A small sound classifier, trained from scratch.
Model: 14.3M parameters, log mel input, norm layernorm, activation swiglu, moe soft, num experts 32, patch size [16, 16], width 192.
Training: soap at rate 0.0035, 20100 steps, batches of 64, held-out accuracy 94%.
Data: trained on two synthetic voices taking turns or overlapping, over music, noise or silence, 26041 training examples.
Rows from expert 10 of block 9, named by matrix and row number. Rows with one number belong to one neuron. Each number is 500 + 25 x the weight over its row's rms, rounded and kept within 0 to 999. All counts start at 0. Numbers have three digits each. After the name is the row's rms in percent of the matrix's.
# gate: expert gate (model.blocks.9.mlp.gate, 32x96x192), inputs 96-191
# up: expert up (model.blocks.9.mlp.up, 32x96x192), inputs 96-191
# down: expert down (model.blocks.9.mlp.down, 32x192x96, transposed), outputs 96-191
gate.37 088:490523512436465505487502532478535465521530523481551533510512511527551479519547503501459518513494532487506438483516471492492469469544497505489493484459487499493541495522505485512471534516545497477474503469485460486507487531510546488527506522467449538518500495466492506497496503481450504547
gate.38 056:483519544431521481499509496460536543514493490526543506489505496520533513473524471505524522553492487493502507461548497476463523530528521560512506517469524495523490493505472499498478477428507487498494481484523502474506467507485508534524520501445501486549531553483483500538506476492454462518
gate.39 066:510541526475517517472499487509511455529476476425534544489498512507511456506557521518522502485473491502481474502487509483453501510519508492499497441499484458524484538500440478479480513488507458513505470521466512503538497526502536485518531501489494525493542507507517510460543502537507473501
gate.40 074:517486517477473528465510504510512476471517511515533512482450521486472512484477532504487496470512547501485509516452487537545493531519494488479527484521503476482509469555470491486519516459497486475522518461511489488481519540466482435450499510465511487502479477509512544486471512508502524509
gate.41 167:534507526479483499497461543531470481486487482523490500507574493482488491456524517503499508531500484517494516496492483498499501481517516507490494464473487436501511486509500490529530501526508466506491498466522471504525561471517475464485521489544507525496489490503462518498441519516482565471
gate.42 068:523507483488503515522532497509468463544495537566513544526523495493520542486508442509517535509491491472467478460546496525436489497493470534503448508527517472469490517501519472487545507444491484493523506513518486484531515508518558508471518486521502488517452494495516521499496495523503517479
gate.43 059:470544525514544481507486507489497483521535462476528515536484485486457476517493497500523509489487512509520503445515478522525462486484500458513531498452484486484476555495520479477508494480527518462543463488501508492477491511540521457505520477506510517522521477522496490512448516490502514495
gate.44 149:495501480493526460486489470520530481491540515500491488525521466527548484506537496506516480532519494428514495535454498500448525491509471479520520497513519554535506484466481540538485520471511491516505513527529488512495444512492516468495528541523503520540527512445524521441517482540540501503
gate.45 117:502467456521471536494468497474506508489547507525486436522525508516501497469479512499498505513509507467493476469473523494494459463506512496467469498519475520547485519493571509499489500504526486541511479442505480532467483467528496494536494465475493458490505501486536516520536503510530458509
gate.46 063:541499510538450487472512485476445559502534449522510518503523506491499446479491480522497513456518527492470480505463502490507525475477475480531511469489509522539487461516556520543478486515514524492467520502531440495501488462513492472521490487509513501539529489491501524484490489536509510506
gate.47 157:497490472496508507507468522513440457461474530533444490456494523478505505490507519495507509505473502500508516525504461486522509471519484503464474490534458542466505524518481525457555501489464497483525495530482505532526525510502493545475490512520499530509493481536499492503431517457526510525
gate.48 088:527470486519529464517469474521510499483516520471557517497500465513429503517490451462519504519507510451487483479510505519496447465515524436542507434519496520482515516487537518530480491499527486506523531479467447509481469466457496531494528519507502495504523502513530481492500519456513464526
gate.49 111:475515477464455471498498495500493479493520513475534515512480528483467504514497487516482464531490524539499487482493464485490490461520509533499508450459524531515458500529579484506546516473520498535464523487511500474523532468470488521516491525452507489492527508471516486509511507511516483469
gate.50 130:479505485494493474462460548503490490497508507509514510504515502467491483528515507516492497510489481479486520499474473519498539523524426513499502504495489529490521506500534493508517529489499512501504493553482540513427479541452515499527535499530497464512483474503477475509513500477560520511
gate.51 115:500475479462528518486460508522483523507476554508472489458564509488470527468478497535515490532505497538509558483497483491535437498490484465492537559495485494495541522510499547486489553504490515528509505477524484515489514540471491504526485520523491543488506507479487520466534523515485541493
gate.52 066:530517500475502517452517522510483509477464482512513458500540497469479510517513481497501534516507550512505507548522480504523471499495492518517539501487505507516508512498502488473478501551553473515494526471528494545448482541454502468500521516474521498537502508514501508529510490503430487485
gate.53 072:518517517528519481515539478491489508475476458475490486495444500491516514496501466486499501490535485508525507500522464506548473516524448502482529513512516435494470488510462488520465500493479494529479495465524504497497498477475481466477460505510514491528509495483509508515455504563502492517
gate.54 231:472506452496520506531518530476511486523528514467445517469534471510506467471496489542525496498489495469498506519462501482502513481516550474540545470506488530529524487500488483501494522505470521494535530461520536514560499541512505551549495502511501524514501491523505447466567505505533509528
gate.55 088:517478487489460485519533499485472443525503469480532501511499518454513506498493494515507488485470483513479512469527447486513483570490529494458524479527502511513446507491499517491517480456531471538451533502523495473534535527477491499459461508515513497483510462484518488494467505471497489487
gate.56 072:476499493459526509510455541498510570495478511449473492488519513503463505512492523492492483475492516475519499502469492487520553516496493484514515490502510465480525500528500523485488530478515544442492517567506455493464508543517483497489517496500539515466495537520489444492476475465519516488
gate.57 114:517544497546487488509468535523535519544483512480514556470521457527478484475508476481500522489472521505538521545556511516477521457499516505488524499499515513537527494542472459449507522517489516472447476445476532442526473535526482517480511508553516443502483541493503478477482509546515497506
gate.58 078:478519567523485482505509483505482453511500473542536540463441530500510494495505519493541491475522485522516500504550458508529535532520481496519482534464484505480551446506524502498515514516508486485489535488484476467517541478508471532495468495495487507529498537477494503491525508494483511503
gate.59 066:502526548488490516540524489548501466503488493456537494478502514514525501496517519480461476462485512472502502583447474518470495513492523519511492488500534551523471474511494482483484504509501509489468531500526508497537529508524488483493502491486482495501544510505469520490568496475477487512
gate.60 106:501475534523495548453489499493505492493467485510480534536501485493507471485481480490513493478470479472515532520520524509507525509521485482493516524494481499499501507541460484504476461494481497469506538501533513492442474483514507498471514506505562517539488508502503517506516452521496497516
gate.61 077:502551489546528510486469516500478502514479486434517489522534499510514465520456535508566516474525548491486513552514458509492502469488509526519484530496492460505472515511493501475485505543499500477511511493484497505518514488507521486518524504510543517455508532505469529551469490490494504513
gate.62 069:520493549485512481537505501500540492513496499484555509517519518497493511520515483507496503500463488505463473481524487558469438460502513502497471427508511513499515518492581480488471500517475484490522533490514471500564451446503509519467516509505494495543511475524506508490504520509501484478
gate.63 082:517493466455529526494465482551512483491434467499454550494507512486514516479548505492518532486540510527491518505505491479567521482456502499527472523510491492521523476513504491474496491505457490459476479525517499523500538529468493514508481536508499532504527494534474496501530500475464516497
gate.64 115:516501491544439554496527486515468548531512535499537495558476522545516495475489533497492495483550509467521542489437487487519557506505471485515486514502477519516487483467506489506482498553503524521453564494524494487509496459523494482482511463499500496457532505500459514477465482493520503523
gate.65 110:459495505492528513500505465517497466464471473469516486530505477460474482494539528526445511504453460530467544508520521535499520475484552521490503444475508488491521466511428465496500517506518508478521504439507508480535470540562466489524501464498505520458502512485528482486503520509509522489
gate.66 058:537495516482451468485518502480510481495503533473516519527473552489474518521526488504482511550479457497483450464484470505491470510509459536445530522501531528468464500516494514501518497450461519471523493542535502487498461466512503547479535489475531507479515543478513494522470481487485492496
gate.67 125:515541510516478449497508533510527457493499518477567516495494493496522496498505528564480509449502502483486487524536485504480535509537480524484485484468522527507465480529499499533503507488495499455490483532495517488478524487510492502493531530508527461437505563511479534494515466458510522505
gate.68 109:534481508533519519478533515494542554486497478537461476539548490510540510489500491506499498484510517468496474510458495486529533436486488501556487516468519482489506470481502516564492501484484526499498468499519506499448466504519488471495492464507504482536472468487505516505482484517485515495
gate.69 112:514521499510516506529493524533520501515489470505474505509508546527544477497524507487505518488477505481524543464511509473481493530519446502503479527514485519566503466466500475483518494486507513462490529486506451492484534518541508533540514520492488502495479497447455516508529493506541498481
gate.70 079:467504492499473517503509519525500543514507536473497491536492496513508473502500476514537500509499483510507471505514541460500506520506516521486507479522490509514506500516490523455522534480471519500471457488502478463549507459495478542496513493499477576473511477512510460482465489511534533510
gate.71 101:503509480519512500514483509518506468479462435486469532470493534467526485534541507511528500515462553507496483529532533455527512477523518510519453482508448480476506507468504492494488492542476503478491506498480498512499503526494514497496485531475486551509464507525500469518510481469455467535
gate.72 065:483563548513503528489499479512505483480490488450523494548483501496514547526503512527508499492487489507499525503497477556531443517455498463488543487510464486498543492518446490462481494479494497502496473495528522496494490521491495470493461496471532515478476479500543490494469544523495502522
gate.73 070:520523497473492544477426542506481487491441481481462473490548554463489516480534500520478505536529492534477505450541490505511498530472564461514458517479507494520501491483474475468500484511480469496518507472516514504454554503525480522497477515454498486472516492523462481540446546463489482469
gate.74 114:506518543569485469551513506502472493504447497488537471513513486519469519468479498503528490517512512507513483514537505457516532528507547493545486534491498479488505508487519483520490507517525523528476524477502472483537520501554474496501481486517506525505497549496451502525438519510490508523
gate.75 061:476550520512477504475468469511508522500541499479481511509484476498465470500545508534533518526487508517477464508533471478479489495504450506513524507474501458515510466522524502510463494431456486460510478507559478506512513509479507482446505537496526528516475494499490508497542506523521528533
gate.76 082:511525535538449508484478515502514453498514455490554510508477460486525492475529501478467477419509526484473492537541527461517547522496476509516518482520494516531521497482451519511510492487505542498443490504461502473525566515514506469485509493487522487521493531499471512499458484522542470481
gate.77 141:507515490542515485542510510464518499450500528512498480538530491482454486513495511460419507516496493521490504522450508517517449479478520494510502445483493505550508512499485520513515493530502490513548517454442536499520484458467471490492478487503536499527495501531516500488532479503541507520
gate.78 071:508503520461524509515449498547472467494516497501524462479462492502495474515504504513469542477517541495474481543496502542487546481472506503531522456496505508462549469513482472527509517503513499488500514507471488491455478490503454519504475507491447540531481497533529480482523533477524489496
gate.79 129:499448504467543510486492486496509529508497499535467486521460496472500501499508500522496467521513501486543532524474505432492508474485500452519469495537513510468487491505506514502505466508502520542536516515515521511437511514529502509500478479520520538529533466507507509517500498501546479471
gate.80 080:559484534505454476485534514514486463459534537486510515488545482470499515531545509541453529507525535498506480493538515503492430500510468513479482512523542479512494511515492496489462477489511494513512483520493542518488546498530533521501511540515528489491532467532522500437479492492496508492
gate.81 133:466512507520529510494491477453448538519514470508505506519456561507505525518485523505526487492510508492504498537434523514532543440507457486502518472484500499472507504503505519542496463487512512483487524532490500493486498515497487527477475474525532519495498523415510466524488494485513529464
up.37 093:515486527533496487475462488549470516517504472491531504509441488506450474533518493488474501455518477536492506482524507569493510492502533514489480544464549560514478463505516522481498461497516533476483508496504521498498529498523503504472466472531493495441484516527479470511469508486500481508
up.38 079:458489497423491502537477475467513512544480505520531528502438492490496491466517483521480505500485501530499492487547466472476500541484488532506502479505491468498517516475531500484493502486496489511470554475539468466567490526480480486495503502473534510512490513497523448478537507532497465507
up.39 063:528486432543473521510492508512519522478541486508460477437582490490502505467466502535499502460488511502515485503529494531513481514519466513468522546520516534461507501487486519485528514498518504521520485492529528512477493539478480534486498477521520490489535500526487506476480499495516560508
up.40 076:496480546507503480486526468506527476426544477480534521508452488466503496512523506531453496491500498433488482542499457487507533522507521505511504495513550499501500470512495491477529506496521448516505484515500528478470534524519518438512493492442485466515493504497509548517438479507496498478
up.41 165:516511531468475489489466561549487481486482481512474502499594512485485503472528515490497520523483476500500509501509479503515494477521552498489493475487502448499520485513491481519533505508490458518485482475526462506535560487519482484493514489548507517477483453518487508502438508512487572475
up.42 082:482511470482505449510533485510489558497520471539481515528448519501542511472495516494505498518512503485527481537527493482495515472511436483485534525505544497507469494487492514520520520471507520539445533453475502533544515491502492498485488463462472468456534500526498536531499499439487513474
up.43 055:522545513513498482498516444453475502504487533501458491483509533514519498464542500495478458503507547511528473477518476517555505478461466515485468473466519511469501483480482495514466518460496519493503487499450494470466502504532543523494495527522518525473490470463465471492523459478516473484
up.44 130:516503495482473530512512516483484506507465502535516496465509520512441557484455496507517501474476503584486530451522495537534438489499522512469523511497473467503487533516520476431527477519484530499512495453464504506520521470496481512519466482483473468492482472538486486555480526504475484512
up.45 108:508465452550471507502489501496518479473535492514500467486543503507527477499511491531501504510493517466497452489453527477459474484498513514470447453517517522579486507495552523534485489531523461508492479489537502518445487457543512508516500467484512498505507503496517516499517503504506481497
up.46 059:482491514505524526501484475496495500506522521514440528506497483522460543470478494548505509504517475535502532504501494515492513538504461483499552520497501519479528495520491503536484532494533503461484506486471489479488507533449432532456511492486496462539513514500489538474508513495508488530
up.47 149:487493473516487507482497522522479460501496556546445501463505497485509488473505527502499510530480495520502533500495480489499521467493455498502493487532470537461509538529490493481563513492484535453509495533464524502523498517531497567469500499510499527536510505527480497493431525455497561522
up.48 090:524512489516527489495489506500507485491496511515519510521540476507446478495492466532526475526498457476511484518529501493458504492516471489553497496560507503502511528478492457516466488481518467478540508473499515517483494498476481506493511538503508478489506483434541432477511559510501472496
up.49 102:561499536518484503488501515476488513516472501469540516501494469503523519485535524481524506457505509493490506529478495522521480512462509479541474507507463453514487499467478496480460508507486499469494469483471497499469500499566490453474464459519488491456479509510455500513478519455469530552
up.50 131:467489528468506520522521461503493523527492512475476493510523501541486532448486516492500474514518518515536479481509520482485477485479571514522506478511501440510494484515465506519490448503515478499496492456533480455557501496555472491462468510476504518525511499496513507458501508530458473494
up.51 109:510552460521487525481480537500556495509464471472489488462543517497512538523518489522518512513465541515523465501527495482503570493484459466528512500527474496485563504452525522490486486537484533471511499491494482533504478550475497525474544517463511493551510499461535476508537511537477432521
up.52 074:540488540555505505514486501522511506571526487524497482477479529479518516477459509487502469500543526518491523526428489545506453504497489485497477494518497507507518499512493518485520481491486511512534528515519461499502502475480519543483439504519488488568478456462488548481488511498468506508
up.53 075:488475467504527516501462486498479538495505469518490513509521530500479514488496496493499512485489503509478526525477538504441469527479529475502552508519455482474541537485482538481526515522490468483499522535504460517465445477520490525472533476490492506518513513511546531489522496490472547464
up.54 219:459503455491520506528520525463506497523510515441443511479514480502519466482496496529518487499494482457498495521475506495498533486515552469531547485507492548544512495505483500497492519508467513508540534460513529503568482532521495538544506513511492516516499489530508464460554490496530507529
up.55 091:514533504578507477509462525485507509481511513505461515512538488515486510504498488517514505512478541486510510530476538547538490469540479476490523515490511512500498473533483499490500518515455499482528512509420484523457499507508493495495496494496507481500506483507470506472549497523544513531
up.56 069:493483535491516494508522497512523449513563529475568460573498457493491503466530491490490493516486464473507511473498546538488455463546516511494503474443494549565500539495490503535494499458527470513490486474477478510511472468514492473494501467492505506477509481465502478500472522526503481487
up.57 103:519490495522510505527469513499527529543524563510480529512520476539488472496468493464498502469509543473501529528463520485483544466474465465462534508543473523526510497525475485492535501526524496450448468481500502455481479511506469466489508512540503474494487530509499526458458477534530506496
up.58 099:495453536534504519515480462486518507451527460574462503521491501512511508494493521510474481480541487480536515516474512508512559510487426474487546513512485489470532487466450534523506515509489480514449503512524476508458511511526490479505476468496490509492477480465509484499498538519445497453
up.59 071:528519568477491495490557458529495451479495479467558471501479490532519538477551493494485480509487476452477483509506483509456496500500538517510470500503550554502485464506488551489500499528551453502496497505505503479512512440525493539516494493498448502502502508529491501464492508500478499483
up.60 121:500455543456472503514510457515521446477483515506524465515455545487486476514507524523449479537529431525490514500480513504480490504504513562516484515470527518497454535473489503503526484531479477551529528465474527493480488474468516508520487514474496492561506495491489523513543509515523484465
up.61 075:487480484470536467502519494506512487477515523463509476482478464537482492526519518504480476505494508494533506552521488471507523469563529517493500434488525503499516494473507512475502488456516480553501468465439497466524478528490504503509485532481518524462501467485516509460539484529498521538
up.62 073:432486512564518512460530480501482507542528502469497528535494508515512477488506485500470502492491500479509530510460541492537521485531516555497466463490475469532485502539494521520522536479496488491493496535535496458497478486495480494461489511489489505525484463460443490488486501523536495490
up.63 084:490487528496496510504511477535529484526539528500500495510481502537485511505511503501468481507527477504525475473496483515502464428484504542513524457503497503512510512509492506512501495460478468527504454493474508474515517506487506513528493499495492489543471449464485512460498503522505468476
up.64 102:512485515449504512475528498508491525553534540535483478511490509553504481485468529512483490504455436469473502490470512496467508501506524493537477507485480530490476530505517466458500456519528487521486553454488504506489481504485510518523511495469481491491509425522504532504465493547493509504
up.65 103:434488528481530522476547455498492465496515515522504521492509490483501521506528516528474516501493446517497505469522483553462511518524514518464525449500498482482499487514467442515503519511497506464496508489529505477492484526550494514486492482465505510491482496464507460499517498545499505522
up.66 067:489498532543494501505505498499545515519505519499521505480534508479525542463469514491471504525495464512519511479555514471511504473513435496540486584510509441494482485513509481486499489449495521543459487487441551481507542494486506496512503494507457490512476497476470516491482508528477484460
up.67 128:490431482499526554515496482503485561515490510508458494493502514521477521492507470455485485534509499516491509496487497463523487502460544486522516501530481446495517516473478509461515514489478481536501539456505477491521486505466495498479467508507477523546489424479533496482486506538480461505
up.68 114:487539483482472477521492491487478460489502517430565513470447505531470501496511517497518506543474498515497512507529492516465454545497552512455499469542497519497502517525507492452510488491500475510532513491483509501549547497491508528521509524457475494478523540498499481498509518478491479508
up.69 108:505530471520456514511514539548493505486482413529518508483525510539550480540530510504519517481458492489510519483539479493489470516493486501491484524494521495567474470490541504475535500523508517452520473502490471506487529509550515524511551520466492509456505506490499513480502497477533515474
up.70 071:526501504576488499491508491513473488521488489436490497477458512481498491531481539513491475485490479487501510533517485466515531479517499523482484480493541495482478521491581496490513515512521591483511478514491512500495480525517491505472555500537506472493509483469508499495507524465484527540
up.71 106:537495465492467525512528505512519502481541486530514504464535529484505490514529490523478536484499513529479493467503502460469471464465516472521531470505518580514499499488466490484539470521527464486557477501498504489524518498545518516492512542492474470518518441576496528474501496491443500460
up.72 076:490502470515506528534498495522493489480496537522515489469524522484494453525523485476511489526471534499454534507501510524498499497476527513541443408499516473544508500530507466490513485504507480508502460458510453493530476504454535502506499502472508481538499437514511548497506488546530482530
up.73 063:510520480517471494476478518504478513490476530547457504499548514450510489482513515489546501504494511507514509491501476555493522548485446498484455500493454465463515476522480515491477495502499515508507533523515496475455516497482502505439513513485512486507541534496471471478485526504496577537
up.74 104:488525491472494484461543528534507489475519544494528515472474494521545487502542489488442519488480506464480477484506465531500480549534545509485507455490477524550492476503506513524493508499458495513519483492448511462513525489503527520531520528498471499489526495487531499452522487517561502517
up.75 069:529465492506514550511506476481517465549517492502497538503513516519501546505493528468500506454500477527491500501477537475484478518533529529491479498552518488509471520480495518475484492552497504473514483497555463493520512474508548517433526516541500479502507482538488477511473476509477530486
up.76 087:500500526550484530492490512465550516466472541503502498483548470521500511472496517477505522509473530485512521503526495513539486483497498467487468533519472482504518468507467477522482507464480509501514514530516494480512522505490480537447509511531490519471486458455508464551494514516520517553
up.77 138:507508475507512504535497538441539516448483519513477458533512510489460485514501508456445505517518499528507498511461476518507454484472518460484522465483486479532519522507467516524498498510498507489535505480452499525531486491483473464513473495505532531533492513501514515477544489503506524543
up.78 079:558464481496522502496486513462478521504530492504463494519510499521505448494493508457490496511534492482535522470519493504491485528494521464458490570536501510520484492532451501514508504505502530579509518445487577509508464520494489515549501506517482475505508539479484565492484471526530505516
up.79 134:497472514482537498487488514502518549516486496514444511514491490477502495487505502528466481529543486477527539521472512423504507469489474441540500525531512498456491505516536508503518476503506522512528501539502510501422487496519513503502485484488512526518526485472507511517471471507529488489
up.80 074:511493481552511506426518519534455451488503507517505516468531491469492531488526501508479487471541485497485540515517503488514511504505498501497479547547449529504517489466509476533474499517516495538534486469528538504482538495480489526487548529527522460485511461488535490486505505493504475500
up.81 148:447469483523514491519480487495511507510476534509488488487546491505505490505474466473507507490513516486508543519493491520530538521520439489496508505472480490490507503518498502504503505445481505494501472561520518519418495514485529510506516510494516470517498457470470540474542498504536488542
down.37 091:496495487501518484491473458478479471459489471538511494486502510505490511576503527483522532469498509473530512499485490462518530490503483507479522508482483500497548488489478560505511503520480490501507466498517504557450480487523518479502498521523513508528463449527486517523512489494486491536
down.38 078:502501497429520461508532492459489531490472502497510496524525525490525502505526542521534500493525531484465565499549500483538492509497545484498475488521508470484481463476510524431514454481519539523477449497492489555464437483483517500513542490485506503481517513539522517522509476514458477562
down.39 081:512511482516472557492503511532497493499503534492519508493491492492471513487478533473528494503471458526446490515479496509473481484493467539456470520538484476529504530519511470507516511528534436439512494469498485476519546502498477528497492516505493506485524456514478464504474508519531546501
down.40 078:488488456467460509478506516517497509520477505505482491497523511537507466466531488501516544522523469465520527497488493497472524526510469501491516471490500504477495542489551477527499486460530514534484471539494528465458501510500498466550468499527502530518497495477519527556486546496517531500
down.41 179:460535495524504482475532500482529494533472476516468479495456482484482472505497505459514487503549541487517481493522471467505516502551482509510534426509488543462541516478491505529476499473454558505471492541490531481481512514499489497486461498500506524561528508514516502469519460469504507500
down.42 080:523518500506501472506480508527503506500451455538501478497491552507535479497487509479506562495502508514526473482487495492523491505500484528488495481550522457504498522464512487488486532519533519542449525494529485498510513479459519473499497500523521504514477498504504483556534504512480510430
down.43 057:469464509486510498497503502538480515484485503496485493507480505509491477439493497542511497507505510524493513562550462495514573562488479488510511518479472519504485509514543524483503498466488510531459539451485500501532548512509509526530507476472485522511523513487536459511482455467459510480
down.44 136:511514494476530486481483495530512490470511481500521482507445499500542496506534445512487490540493526475513466500468509505516427510504519532527523490497467521517465500472473543552477487463483489493510502539501484542502447497505490502451509531499493523495545492451512513476483476519519514474
down.45 124:504480525495565506480514484479495442497532492495474498526463481533508474518506491494494495493507458496501539509478500506443526547501485483512535543514545516456515493506520503517526510497524543491554497521514494497500480484490547491485495483516515490498486530507472533499503541506553498498
down.46 070:502484440512523476495526528490459464526497484501540493481458505516500467498473504507511509522535504455484516517496501469528494495504518506499511475507545504501503547476511530494467525483482525512487458418460536476530488493499509471543500487487520512506508528510480468516545514518558489541
down.47 131:493545476497517506572476509514517520519447451498500491475465537490499496493502458485524544493503518548568506536523517451569489505511534486503500507506485512517520483477484520508502495513469510533500498487506548525480471513514472460491500503507503483453511527444504506535549489506469466487
down.48 097:524501513471576512437469445487523480498498517510544475474540501514498503529502457536489481511498510528491502490522490482486497505487483495498503478482501506525485493541513515492476505513482455459524552530524491475553530488462491497505519510519481506511497521466461522490472498500523462517
down.49 124:489487472488491509465479508520493489464439469454490526445466510510492471466516532490521487516496527520521512498592502499544478466508516521470461480564506498474465506499485521502540483449487497542478488504493493486475517534505473470487490533521489507467500471480544486469498504506499492495
down.50 137:485484490566464502475495517490530514478530478515531504535491478495531481476505514509472498484484574474513530490434476530518529539451489486495530495506472548491499488517520496521493505449507529462502483540490476481539499497469498482537516489503497513515453548485501488511503485474526550494
down.51 114:522488495496535515530505463504465499485486491505450477496470487513515523530461500495459507491497470490510475505516523508515504483505503505522500544499475487500488481520501507479478465524475474538515490524528554523526457535511510502512493513484482488534468466521496475503501523554470513466
down.52 072:522495494451515475517474502473509539536493492484508521529511503505483473500496503500556485513515499471507455478532471516476487523501514478515492453459509499481487502518494536487488458449465411481488442470509492492486466470481544481532506535501521515543462499473503539506512499561544513470
down.53 076:528502471490496523530483486483531530557543534467510508504498455523536541478476515499495490466474484509496534521488489515493487471498499501469488498506489477492519498523506554481499469496499442514545498443513496528569471520512517523488487500466484466534472504529496502483467518558511528495
down.54 170:519481497530525546521466486516508502512486479560516529497473486502497494488471463522530515478489499527497516556531525539544505491530472516480452537522484480492494491523497511489508479468475531507498456523476489501482515497525469518526488469553500518497475470484497497523486514490480496509
down.55 095:512479530480478506559500549498526504454533502465546510500477519529513487508493525514524486517468547486474512457489521476470511532470481516491496520515480493539531503495541476487503517514497478471478553483500507520489533474525481520435471503470516499522512503523500499464489472480452452495
down.56 077:539485540500482535523493526550533531508548505486503528497529496534461502423497529514575500472470476502494478484485503510448497554492466506501432495501474482474492506522505484502497509461521515512547497503501527501530510483487499506460509496530523532573473510493507524474489495511504511493
down.57 128:525532545499518483487512472475533476507504482485516509532497493485545520521533459506484551493449533495483492488502482539516526523517501524549494476478521501483539526531501461480469504452467506468487476534513477517553525504554490495438482506502502515482481488470513489483526483478500474493
down.58 110:507539506488518526452490480537463490506528521442542472506482509500490497514498507527478483496466479556475485459478479487436483530480489491530537508507466521540519473497492526470472538511505470487505515486560473543524495438511505507477527509498500498486504526493468503490459491499465516504
down.59 077:532503516522529537491469477535568516528502535504511515502530490505514506479508523524492514458509491468518481530486544510490477488505506521493454485477493526503495478474505498462488530515492544510476492549497509502498515502509481488470509502517454506505480471503515528444534539467535516491
down.60 123:494493505486484479471474530506494505523500514470546495489536504527501480449524511487500511515489485492491509507486479510511532542459452544463470516504502501555533522533504493503482519505529492465515456502500539510459503486535511478575501530447529486447517531505498483504533525506495541506
down.61 070:508512527531501489482471520513521491542504500493484479477463510472569496449506524518455514507439518438546491526511519499481499545518500443488485531529524543542468524513484489540505501476506533513466502478487502527517530492524487509485511521515514456527504497478548493459485487468508492477
down.62 078:502488514551482495455517504536528517508555512477486488522540507489504476495509546537486444498517521485458496476476455533461489531485478503507488530515464505491479499526494501517535479451530443492526530509519461476516487459523475494481495475490500502491508484496496479463494535514506553489
down.63 083:501490526494459498522513537537483566482493459499498506514475524493512467530481501488554500533501520471485424518470445493522488492475510519501505541522453471490510467515508542531509535504521504500456502494507492509496462507548485534485484465487534474517474493517505507531532467499461535497
down.64 112:497524526463513533513467531548503494510466504500467498498515513477489524494524476444525519491502518483439483480521532505528479498522498548494481484467519508504499495488491444492527551546512543525498552512488481530500534529466497521486507496516529510471503470527485507476512511494493504507
down.65 106:482547481517499467549547507491511474484486467475479473493490528500436454505505475522508489525501546508452491482479434483493492482511523511512548501497490498538494549490492517505454496467505456484482546486469486512525481493483503501523484501511481507495501496509497482478537487527518456508
down.66 064:474461516485478537504531469504488516457521491469507496492505504527539533493511463490514503470502492520526481511486481478482505515486489503511491470492438537469483437488487480519536524498488507485500539522510536500437550511472502464524518489481491534524513500492491507500521490482504499511
down.67 123:475508479565480561554447500509509467499477465495496470501447496470514537499514490522472530477524547539465479501504450458512490554518504508511515483482521522550461476498481504548514497527553499501475455536481539502498517509515508480444504495499480466481492538455497475483522471461489522481
down.68 118:492496499480512498501459497515502488485533516469560478503508494476449495535481445505458486498500466497500535548469475517516525503494470517519539490508492486500486484522515476514515564573475503499511514511469496447475545493490466507479520528514488521464519523459498423520466517507504491481
down.69 111:519514475438558478488494531490471526485494477554527515522510501445525508517515470484497522563490486502521489527495495480497482495513554517473546508486538524478473474479527507515485482523506478474496485493489444459504513469513476509475530546513515505479511507489516499507481529522518483502
down.70 088:478514503481524489477532490483518498488507525523514504486471497505424523496469541507541499497477523514491478487519539491547527499553533482497489508450437486472493530528441481481518488490495454510498512494468516530535513499515514501479488508519461522481521504518536504439502469481508491504
down.71 099:491521486502512512512523519477461518501448479522466492461518442496522471515513552512545505491511483496486498558504513499482487547520466547535477512527520462513467463509511470454481483480480492492476461511528481506531508492510518497479506529445515460528493484486485456487475514517486490500
down.72 083:483515482466492470547489507471510489510484483483474506521479519507491507504510498515508499499508529477548496490528502502524517475510546508510484457483524516467459498509479494513482490507425512497462477475466502512514508513492503503496529467474503473506515493488498538520574513517508515476
down.73 070:447491457564530472503475495494478500503495470512507494527436500487535507499511477511471490517507554496511512499494531498532482545515532517472468499524525492502451509535477471518483469470516473515482467525489511501485505491499506514550485492475515503515504511460503493474517512548515540463
down.74 094:474464507485466535531480548515521526540530485507488545505476502483475497475548543490513491513475485514498514475504504482508520462499496525544488488492503487456481509494517537514490498459458497470474483508479501503469497489542464500493452470526513479483490487493507497511473534497488518542
down.75 068:534528472462475509503516460492481493520498499478520520500490519477497507504492500484495507512453469538497498442478523483417488494490459503498531509465491495522505527529522521526500522513538454473504450447477503472531527476470512503507487473437475495533503466506522524508501523554522537486
down.76 082:491534522522515508473536473528492461504529490514523499494505490508503527430495468516535489516517480472468492508512542465480478493550511503545471520519545490516442491538537481536457470479454493522438494490470503490533522483530486532488503525493485498527484512468495516480521516549544501497
down.77 140:494488466495519491451523477505471484529484486488514478483541506523502551477491498502540513537513474457517486455526479523476504491525509494485536508506478492502503471511474459461483471534475529492477505447532534493563511485493514524528466473523504510519512452511490466456444501490478587523
down.78 077:513463471471527475521517469507490519504506501504490535510502482459518455435514497472508517547532496514478475514478547468496511520518542538522545483498522493505496495501503513495484529545517531492485499446458486498519533492554489498473497499497434501492498515478508524503472523526534466473
down.79 124:493483490483507496500505462523492531535496489494463502507514526486492486475515528495506514507475517495547446522509477510487543416543507517498475494443496520510462468482467534501491481459526520486438474504513541485489501508566495519503488517517490524482504521546483490540516485472489535516
down.80 085:480493555514523493499503487530504493467456487492530535516485495488510494481517496514501464464488487527494513493547558468509499554512506527480433478539549497496444485477466502476489525457500531462460516543469508502490521505493491513499505493507454484543475548474519489459515506492470460507
down.81 139:547497552472510520520493495514510491484512511553496502502484492507535435501494538505523505503460476467502482467528536491467488485499455527464409571551494500516527519496506486480513457472489481451511504506483472504458452450540490488516499523512517522496492480516516487493511490465525474488